{
  "arch": "vit",
  "model": "image classifier",
  "dataset": "rendered made-up planets",
  "train_examples": 97500,
  "image_size": 32,
  "crop_scale_min": 1,
  "horizontal_flip": true,
  "translate": 0.06,
  "color_jitter": 0.1,
  "targets": ["phase", "moons"],
  "num_classes": [4, 4],
  "norm": "layernorm",
  "norm_position": "pre",
  "activation": "gelu",
  "mlp_ratio": 4,
  "head_dim": 64,
  "fused_qkv": true,
  "bias": "qkv",
  "qk_norm": false,
  "parallel_block": false,
  "inner_norm": false,
  "patch_size": [4, 4],
  "conv_stem": false,
  "layers": 8,
  "width": 128,
  "positions": "learned",
  "pooling": "attention",
  "mixing": "cutmix",
  "loss": "cross_entropy",
  "init": "kaiming_normal",
  "residual_init": "scaled_by_depth",
  "optimizer": "muon",
  "muon_scale": "spectral",
  "lr": 0.018,
  "momentum": 0.9,
  "nesterov": true,
  "orthogonalizer": "newton_schulz_5",
  "adamw_lr_other_params": 0.0014,
  "grad_clip": 1.0,
  "steps": 40000,
  "batch_size": 256,
  "epochs": 105.0,
  "lr_schedule": "wsd",
  "decay_fraction": 0.2,
  "final_lr_fraction": 0,
  "warmup_steps": 4000,
  "weight_decay": 0.003,
  "adamw_weight_decay_other_params": 0.05
}
Rows from block 2 of a small image classifier, named by matrix and row number. Rows with one number belong to one neuron. Each number is 500 + 50 x the weight over its row's rms, rounded and kept within 0 to 999. All counts start at 0. Numbers have three digits each.
After each neuron's rows are labels from the 100 images, of 14848, where the neuron reaches its highest value: "lies over" is the class under the peak. Only what is clearly more common there than usual is listed. The data: rendered made-up planets.
# fc1: MLP up (model.blocks.2.mlp.fc1.weight, 512x128), inputs 0-127
# fc2: MLP down (model.blocks.2.mlp.fc2.weight, 128x512, transposed), outputs 0-127

fc1.123:497500391520498547464414425503411506428489434514563570443497481448437527515446477502508547545507526492513527501579540642498510512539446505444399530581510521539566527403508528559494539550442513571461501522445438475541476517403481455469571462508529387509516478590472468397456426542515508498478547540441527446510525511536591456554469571567432487452485574539570491540543567516489620504462
fc2.123:503483513407553520450426497479466424302571414434577495507555467484540499510571573464455554473495566412526493510511479496523523521588530505473479529550534407483570553536488503471450460534395443454499497505489540467467605409488501537571518417546564422581493511485574501496550461437458433530497500480514602439510574519498502521497564464526559571454513514465497570506471484468433553502576
lies over: planet

fc1.68:448489401566523505608458566531553557514545529577466516445476487530500472547552572483533517469436584435478464512497503512478517566507475600569494535476545555461479557534490453427536493540460549485488498575487461457491510443486557470357504452522502441481524403542454538520518502457516445465395456414503418590423496520500435498540475512384361431435518536565490521532479491553440498474607
fc2.68:492520504467539461431522488520441435491557485482529430491511535455450497461520446453522488466572505491458534490465546568561538529415558505439475435572480366465576564469512447523447441489523558545556389548450466415558466463501444589458544480470562527567402581516527470451459451532566510618548476419488497511542519471542614493423481511615598553453478443520469512488491490511566585544494
lies over: planet

fc1.158:509534459454492514537515544489513597590538583473572533492424584496598505508459516474424482528450431463465488552520380477525449520414451475442660507501555398526523489498423458457495460493520493479474470569574479561507553518545530581477484465513443505417436392587466510534461490480493519556530445493507506541438459481539457525480413504597506533576510492496574443481534551579484404570544
fc2.158:538544485545537567488463527508507467433419442461538534438548554579526593465446454500497536471488471391510508508439379455498494473441450553483643522582484437568492496464469472506492529445411492393533572480506448501515507479457446500503476517484569513560442495497519565514454466574489455564443499522364612446527573456565521548482549577547578527515502532476571570454539479527409464534460
lies over: planet

fc1.509:462425449591527461487432573583482530555526464429436490469547493505443506515489483511464521502561550490566414423543500441531475489460452522558600490534625541443453461427492427481556538527444500473613502469557424447531475364481526531490581511435511441573504560514468557497467518501489455465499495465556465478470544466378494470600505508390542411572531508506570588506509429505517488509533
fc2.509:605596455453422563459520460540542517473537543613499452542517525524566642451460595396502514588513452468399555433505502477482517533558536569496429585524474461521594489448492528536508556418418477463485419478431558484500451631427528420531491530492537558521505424444502511590411497495495538447559437470511493487474477464489430540500540484405547513483513506501483475482477498519523499490481
lies over: ring

fc1.267:433546467604498439564458503425511486542484527520497508489540532488549482475534596506468439453566519532445511534532534504444448436481586454424518482479517521445453480473599428502527526540424557548435531402484535485617500505547453462466544543555510550464412595499520545496423507347513494480580561530570513474515456516481578410328452501509458480476575486500515427524520553514472517477476
fc2.267:449502450473473464483544535425415521487491429570404475506560504450463509622433563485506427477455514534435491527469569431518445553603561443482518528502521586497516463524633475542436416506559488472436599486594551445589475452454475483494510523492548494454549550504458481523479507494536454414520597519395419546487499513536536423449446564431498563444508491489539483548571492553468592507492
lies over: moon

fc1.300:514408465522492435406520549600534614499559594450484499467530515428504482480493480499502560458492483593429531511525448452439600495486465562564488501498423470435424486498478527424587505538421451501471614506405444455518458502539551502499523509534485538529531537505432533500473428524445612473447564479516571428509549575460533550508440508523475469526479417408483589453502537510557472513373
fc2.300:489492478464496492485543493595469437409507587602492549528476480447523501584533492501458384452530496479580440412487470503462534438571499528511474490574491558551542537472584466555427469542563408504459441480516500510449577432468539536516587498557514368559518508525601438418514598524481435515477470527504485558528534519595437506497450451488570553519415466550461430473516527417513545417521
lies over: planet

fc1.200:506440528478452529405495489449461518437497502465467520545594538504488492508429422385513477479536502562488448580625550499484518455492430584440439474475444507503520623511504530495479540510536560460559487431441491533444471541537521568476599505514474344481451563498498557516400522554516524484501513496501525481476543535474500479583525413624584412476494469414483516552521575471536585538441
fc2.200:523457473487392464436403543522531596466562575576505483533529478476511460453433481542523536553465414494613461499503567558501511538429579472483476503466427493489384502544535509558532461464473507481551458449545511417575537366481482520452579545565424536521499549470594488480432596513392533492465428509522467454521514598555442528482460523472571481542459478424465575531552526563479510500516
lies over: planet

fc1.283:444512415617529494600544477460481526498511509599487490500513544473521524490484590456425413517480484571502519534527556530407404452485589474449526473472587534493509516326562456495496467525472510612383506497481473487624511440501467447505519541475504553517491572476507488481416487440552507451527509487534521469450476545470530456418369516440475453495562486529572458544522555561486465479556
fc2.283:460462419509476455521576596507362522529497494512428467523544543435438484507487498465476479523511556522420470528475599528514457453518577513534509521497528480467506422541546527560422346471595495471429555429530506464608442448504492512477573446532505472408523537460497486511475502489504465438556517527418496543546422524571536522462434596458557562507540479473597509478633490572494584478500
lies over: moon

fc1.290:542450555470548405482494363584433499437615433551592401518495535507520473477505537548525520422465524444511537549584578503567450502408527529540525488464466519479503529502385412461443469492460467544538555519509457468575471532478507487448514541532450565500480491546370472548439428533590542480550487485522514483594512534524536460479436522398475579575529449528430505549528543494525433518519
fc2.290:534540477324484501467479518521508519454387547481501532511516505480485461538525456414509407403547517536441483428420467409488556557546538462549489511526511575569452513522525572565497416487593565557464600502445452524387485532541565447529504509562478474618458442530516446480473501505411443461539493466442500607514549505487458507564496483513579482500588496447534467530485473495586556498480
lies over: ring

fc1.351:538526444462535507531572538523486521534460548553555513489460537497472532529360509512405500553491461553469444498499455402459397470453435511535466513532525495534552506478545428379491502600452477503461495446586490558497580519504505555548446541451531470412365435449488477565418469451467550513489548607466559609575516515575405519515468519466593510531507559476535504494424570522511522478545
fc2.351:486515560464443574461568508519446441417522440477587507495560528421604550473480516561482439567599480452452524508409415480476561555565477516560514438493482471444554467424583419572525586488475474501424456449542535503557579441479616499552485547527453458514480439465454426508481508497487463408543471436541543499521512483510620473436558519592498441490564556481553491526493456531466493465421
lies over: planet